Weights of a small segmentation model: encoder depths [4, 4, 4].
Rows from block 11 of the encoder, named by matrix and row number. Rows with one number belong to one attention dimension. Each number is 50 + 10 x the weight over its row's rms, rounded and kept within 0 to 99. All counts start at 0. After the name is the row's rms in percent of the matrix's.
# q: window attention query, key and value (stacked) (encoder.blocks.11.attn.qkv.weight, 960x320, the q third), inputs 192-255
# k: window attention query, key and value (stacked) (encoder.blocks.11.attn.qkv.weight, 960x320, the k third), inputs 192-255
q.295 093:48 41 38 56 55 45 50 67 53 49 47 63 62 65 58 50 48 39 49 53 35 35 57 46 44 44 39 57 46 53 50 49 50 54 45 55 62 57 48 43 50 52 57 45 45 49 43 48 51 61 55 32 43 55 55 66 32 53 51 39 56 36 49 56
k.295 099:59 55 66 36 46 55 64 63 49 40 44 59 52 60 44 48 41 45 59 55 55 65 55 54 60 83 44 62 38 38 43 31 46 57 71 45 58 66 68 51 41 46 58 55 35 43 64 52 35 43 22 62 46 57 55 57 55 34 46 55 58 40 64 50
q.296 094:59 53 45 60 52 57 31 53 56 56 59 38 36 41 35 42 33 42 32 40 67 42 42 42 65 51 50 61 61 61 54 26 53 60 44 41 53 41 52 70 60 40 25 34 45 53 36 62 47 48 55 69 63 47 59 57 33 32 38 26 52 56 62 35
k.296 099:53 51 42 55 33 37 44 62 59 44 63 42 50 45 34 45 43 49 45 56 58 48 39 61 44 55 43 51 48 40 52 40 62 50 33 53 56 67 34 61 51 44 53 17 49 48 59 58 45 43 60 40 52 50 30 61 60 51 53 68 49 67 66 43
q.297 085:51 53 46 53 59 53 42 53 57 61 63 51 42 43 36 46 43 54 62 40 45 59 21 66 59 44 58 72 55 44 55 31 39 31 59 43 71 57 61 40 63 38 72 57 64 64 54 61 61 55 47 30 63 57 47 31 40 72 61 61 54 48 67 44
k.297 084:49 53 53 55 40 49 47 54 17 51 57 37 46 59 50 34 70 64 54 50 58 68 44 52 46 36 50 41 61 44 53 45 51 48 49 52 35 50 44 54 53 76 52 41 52 59 58 58 56 62 50 45 64 63 59 51 52 50 51 53 47 47 56 70
q.298 099:56 55 54 54 41 55 46 47 29 46 40 61 45 44 57 68 45 53 59 72 44 50 59 44 65 47 62 29 40 51 47 58 19 65 46 58 46 45 43 43 50 64 33 63 43 52 40 55 57 58 56 47 46 51 34 45 46 63 43 51 44 46 28 48
k.298 097:51 54 37 46 43 49 38 49 43 54 48 48 45 24 61 55 44 56 45 54 36 26 54 33 52 56 28 39 45 55 49 63 61 43 48 46 52 36 56 49 55 53 52 55 58 49 35 46 43 54 61 47 53 69 57 45 46 44 67 62 42 60 22 53
q.299 072:46 53 51 45 37 79 49 52 45 45 53 37 76 59 61 53 59 41 64 29 58 51 62 63 45 49 50 46 45 36 53 62 64 53 56 36 49 44 51 31 60 50 49 49 57 67 58 55 66 49 51 56 51 65 55 64 53 41 41 49 64 56 45 62
k.299 079:58 46 44 48 60 51 50 50 50 67 44 58 48 43 65 59 70 33 52 44 38 58 53 41 54 41 57 60 56 48 57 36 37 64 46 50 40 49 55 40 65 57 50 65 55 43 47 32 52 47 37 49 44 70 48 63 46 40 53 51 49 47 43 42
q.300 123:62 45 63 43 55 46 42 54 43 57 46 57 45 49 38 45 62 49 51 39 52 60 34 38 62 65 47 71 48 50 49 28 44 51 52 69 51 37 64 61 48 58 41 36 55 43 45 43 38 33 41 53 56 47 53 31 46 47 50 73 50 52 56 37
k.300 134:55 58 68 53 60 50 56 59 51 62 49 52 53 57 49 50 44 67 71 31 69 61 39 49 46 59 53 62 53 50 65 43 49 39 40 46 40 66 37 62 53 46 61 58 56 35 77 76 59 52 52 61 48 50 63 40 53 41 56 45 53 52 49 51
q.301 140:47 46 59 63 55 58 60 36 58 43 55 51 47 51 52 51 47 44 51 49 24 54 43 40 34 60 45 25 48 51 52 50 73 47 57 40 58 57 54 34 51 45 40 49 48 73 50 55 40 47 66 29 43 29 49 60 54 55 29 43 44 37 39 44
k.301 137:61 56 56 50 61 50 55 52 61 52 49 48 48 54 50 48 56 36 66 50 43 56 43 68 44 50 54 72 56 32 52 24 57 35 47 48 47 60 67 31 50 36 45 42 36 41 62 45 53 46 37 38 55 31 55 52 73 57 48 59 50 49 32 43
q.302 103:49 55 45 43 38 58 44 38 53 62 40 71 56 51 47 42 57 51 50 46 52 47 48 72 61 46 63 62 55 56 68 42 58 55 40 49 57 45 48 43 71 42 23 51 50 57 38 40 52 50 58 49 38 60 50 62 37 68 59 38 45 42 41 53
k.302 110:29 50 50 53 47 43 44 63 47 50 56 57 53 33 48 52 49 43 41 40 47 36 57 55 51 72 36 56 63 65 52 58 59 46 50 57 64 53 41 56 59 67 70 42 52 31 53 50 45 37 40 47 41 54 48 52 50 70 79 52 49 69 57 46
q.303 093:51 50 42 55 50 65 58 47 35 44 41 53 53 48 56 53 53 53 51 44 30 62 66 55 52 44 40 52 46 40 45 56 51 49 49 41 36 50 34 57 40 46 50 75 51 48 43 46 51 66 48 61 56 51 52 37 42 65 48 32 45 53 41 49
k.303 098:52 49 45 44 30 57 52 61 34 66 33 61 38 64 59 53 62 72 51 54 51 49 56 43 46 49 39 41 45 46 43 44 53 44 59 54 44 41 45 25 44 57 49 65 62 46 56 44 42 50 55 52 54 32 43 29 37 41 50 43 46 47 43 53
q.304 077:56 50 52 50 49 62 66 38 46 50 48 43 64 38 58 57 55 59 36 52 52 42 69 73 56 13 57 49 60 66 59 54 40 44 40 54 58 67 71 45 68 39 69 47 37 52 38 67 47 51 47 44 54 60 39 54 62 46 40 50 41 35 50 49
k.304 093:43 42 38 53 39 35 35 36 55 34 55 57 43 71 49 53 42 53 45 62 41 54 42 41 60 46 34 25 48 48 40 55 71 44 62 57 28 32 49 47 41 51 39 60 50 41 50 37 65 49 48 58 62 62 45 56 25 52 35 57 37 72 35 49
q.305 076:61 25 70 48 51 67 57 59 54 64 58 47 49 61 46 34 43 41 35 67 69 51 43 54 79 43 48 72 55 48 57 45 63 49 33 57 47 56 69 35 64 60 66 35 39 62 49 48 55 52 62 61 39 46 56 40 49 43 33 40 68 46 48 61
k.305 082:45 58 67 41 32 33 31 55 55 42 45 55 53 55 56 36 51 66 40 44 32 60 45 42 35 58 37 52 32 44 48 56 60 59 56 61 52 55 46 65 40 49 47 54 45 53 48 45 51 55 53 76 46 52 54 51 61 65 54 35 52 51 49 52
q.306 107:53 46 40 53 58 55 51 60 58 48 51 60 41 55 38 57 29 53 58 48 35 34 58 65 55 55 68 82 57 34 77 30 51 43 45 48 67 27 35 55 50 43 45 65 50 42 51 65 57 43 46 49 58 53 30 39 62 66 47 52 50 67 61 47
k.306 121:36 50 53 59 35 30 66 57 56 38 60 49 30 48 59 44 42 48 49 63 65 48 65 59 54 54 55 44 56 45 54 64 56 41 50 48 64 50 55 36 55 56 57 42 56 47 54 65 42 66 49 63 49 44 39 59 68 61 51 57 47 57 51 56
q.307 089:47 57 61 49 39 42 55 56 49 61 59 58 55 45 48 47 42 45 43 66 49 49 43 47 51 57 55 39 50 37 45 71 60 46 55 54 51 40 55 52 44 47 51 47 62 55 48 49 54 27 69 44 43 60 49 60 58 36 59 59 53 59 58 50
k.307 102:43 60 74 52 57 71 60 36 41 48 37 45 64 28 47 60 52 28 61 36 63 50 46 69 43 55 62 56 56 54 34 52 55 44 56 60 74 55 51 28 29 49 52 47 51 52 52 48 66 36 48 56 42 45 50 45 58 55 58 30 57 42 46 52
q.308 096:52 39 46 44 52 54 86 47 51 52 54 59 53 47 53 48 57 57 67 55 25 41 56 60 48 50 66 52 52 44 62 65 51 38 51 35 44 54 57 44 51 49 62 48 41 57 58 45 58 56 64 36 45 49 45 68 52 40 60 51 44 51 37 58
k.308 095:41 58 45 57 52 56 31 68 56 49 48 55 38 38 41 50 56 45 41 38 46 60 43 55 58 45 70 55 65 40 38 32 52 64 54 58 54 39 45 24 40 71 72 41 54 45 52 49 59 59 38 45 33 61 55 57 60 55 49 53 65 35 57 55
q.309 072:44 38 43 65 44 55 56 63 43 54 60 33 51 43 52 47 36 47 62 59 67 41 63 60 48 38 49 59 50 66 46 44 45 71 37 51 62 60 58 44 48 64 51 56 48 58 58 67 60 41 49 43 43 38 48 42 43 51 52 56 62 63 49 46
k.309 083:52 57 45 61 28 63 33 49 32 40 41 41 45 53 41 49 44 65 70 53 49 49 45 52 35 44 40 59 57 55 49 53 62 66 41 42 44 62 36 42 49 50 37 65 55 51 45 64 43 50 51 46 34 47 47 57 77 28 57 55 58 44 61 60
q.310 080:53 39 53 50 36 44 58 39 50 48 63 47 18 38 47 42 40 42 42 51 51 64 41 44 51 68 44 38 57 44 59 51 58 65 48 58 52 49 34 64 54 53 57 51 55 26 54 54 57 48 56 39 32 44 63 63 62 49 61 64 58 44 50 50
k.310 092:46 47 55 57 54 57 45 67 62 39 46 31 23 42 38 54 36 58 56 46 58 49 37 61 52 72 25 40 54 47 63 41 60 45 56 43 47 58 47 39 40 37 67 34 57 51 53 59 56 52 56 50 47 42 57 46 58 51 63 41 72 50 67 59
q.311 114:48 51 58 48 53 51 51 60 31 60 67 56 49 52 55 47 41 45 56 35 54 38 54 78 48 46 42 51 38 58 59 43 30 42 49 52 61 57 44 28 46 46 49 49 52 46 48 41 44 36 45 45 47 51 53 45 49 71 66 54 54 44 63 42
k.311 123:40 48 44 59 40 51 63 31 38 55 39 70 39 53 58 47 63 54 46 62 56 52 40 52 48 64 44 57 44 56 40 63 53 40 65 50 41 64 47 40 73 51 33 68 49 47 48 59 44 58 40 45 52 47 51 55 37 69 57 50 38 42 33 47
q.312 089:51 40 54 52 51 64 66 31 55 55 51 57 50 65 51 40 59 67 44 56 48 48 38 57 27 42 33 36 49 45 50 47 27 48 61 58 50 60 63 45 70 60 52 45 61 53 53 43 47 59 56 41 45 44 76 53 24 45 43 44 48 47 51 53
k.312 088:62 49 52 41 56 65 39 72 57 53 43 59 47 49 46 43 54 58 63 44 38 54 46 46 37 64 55 57 53 29 49 40 36 59 48 56 45 57 43 50 57 61 39 54 60 48 60 58 40 61 30 41 46 53 61 68 42 59 60 49 56 36 57 58
q.313 091:60 54 40 48 56 69 55 50 52 46 38 38 55 52 45 49 47 55 46 47 55 55 67 41 57 38 54 59 53 52 44 51 40 66 65 45 43 52 61 45 51 59 34 58 53 64 48 58 46 43 38 42 56 52 50 47 57 38 33 51 54 63 62 43
k.313 100:61 58 58 50 73 47 58 57 70 61 63 55 53 45 49 54 48 40 39 55 57 46 56 54 65 39 74 52 49 42 60 41 59 54 30 52 57 45 50 43 41 56 50 45 60 49 53 36 45 52 73 57 46 58 24 59 53 43 49 59 53 52 52 56
q.314 099:56 37 54 49 54 54 57 58 50 48 39 42 42 45 40 60 59 41 63 53 55 54 41 40 58 63 54 63 62 32 49 52 65 62 50 38 46 53 43 54 49 60 52 33 53 50 45 35 51 48 43 62 60 46 37 39 38 53 47 49 40 53 40 42
k.314 112:51 66 45 50 41 52 46 34 35 66 44 38 55 38 66 56 61 72 56 43 52 66 42 28 51 44 63 53 33 55 55 63 46 46 49 45 23 60 45 62 58 58 61 51 53 54 54 69 63 61 67 72 42 46 44 45 50 53 39 39 50 55 42 47
q.315 103:42 52 42 43 61 45 52 51 41 45 36 53 54 66 48 53 42 48 39 67 77 54 55 45 41 54 47 47 49 41 43 64 69 38 60 46 49 59 61 53 52 55 63 54 49 58 51 55 51 46 39 52 51 24 43 51 57 27 38 46 50 31 48 42
k.315 109:69 48 56 53 50 48 51 52 42 59 64 35 50 74 55 56 49 57 43 42 51 44 51 53 47 31 63 64 36 36 51 56 68 47 61 59 27 58 51 40 81 33 54 46 53 43 39 48 52 51 63 50 47 20 31 42 52 44 60 19 51 36 37 39
q.316 098:38 49 40 47 44 65 56 35 62 46 51 52 54 67 47 49 62 55 32 57 63 58 50 40 55 32 43 52 58 53 41 55 60 38 58 60 55 53 42 47 73 38 45 57 49 60 73 47 57 49 56 48 40 46 62 36 57 46 37 36 48 48 48 46
k.316 112:55 50 55 31 64 45 41 54 49 59 63 45 62 53 46 58 35 51 52 36 46 51 75 41 41 32 46 33 52 47 54 42 50 67 43 48 52 37 50 58 44 59 39 64 58 41 52 52 60 53 66 50 48 52 40 51 62 38 48 34 45 35 40 48
q.317 091:52 56 45 46 42 34 42 66 62 31 49 57 44 53 48 49 46 28 52 43 36 51 47 38 54 63 40 42 42 28 38 41 60 47 53 46 43 30 61 45 32 52 40 47 53 56 51 56 63 38 58 55 53 46 60 52 45 54 39 53 46 48 51 54
k.317 113:66 52 60 58 61 50 57 65 45 59 48 53 47 56 51 40 44 41 51 54 73 44 45 57 69 56 51 51 35 56 49 33 43 29 53 46 46 59 38 49 51 36 68 33 50 46 59 68 41 57 61 47 46 37 56 46 56 54 48 43 56 48 54 56
q.318 087:44 44 58 47 29 50 54 61 43 45 47 50 51 53 45 42 49 50 51 56 50 46 34 50 53 55 60 60 54 28 52 42 53 47 37 49 56 45 45 50 47 52 37 60 60 49 55 48 58 45 49 46 44 79 53 60 58 26 59 86 45 46 38 54
k.318 089:41 70 64 49 56 38 41 57 64 42 43 54 60 55 58 56 48 39 49 37 42 59 47 65 47 55 55 65 50 49 52 46 62 45 31 59 65 52 51 40 36 34 66 50 46 34 67 46 57 32 47 49 52 51 61 36 53 36 48 34 64 62 46 71
q.319 108:65 50 40 46 59 59 50 40 53 57 42 71 52 50 36 42 48 59 38 65 40 57 40 38 62 49 61 37 47 53 52 61 34 53 61 58 32 43 61 47 55 55 65 38 50 53 40 37 65 62 33 53 60 48 73 41 45 65 40 47 56 57 56 47
k.319 122:63 66 59 51 46 55 38 31 47 54 47 32 58 45 62 38 49 52 49 51 52 34 47 37 47 50 54 34 57 45 48 48 67 57 39 58 52 48 47 55 54 59 48 54 52 38 47 49 62 54 63 64 59 61 60 56 27 69 57 50 50 34 55 42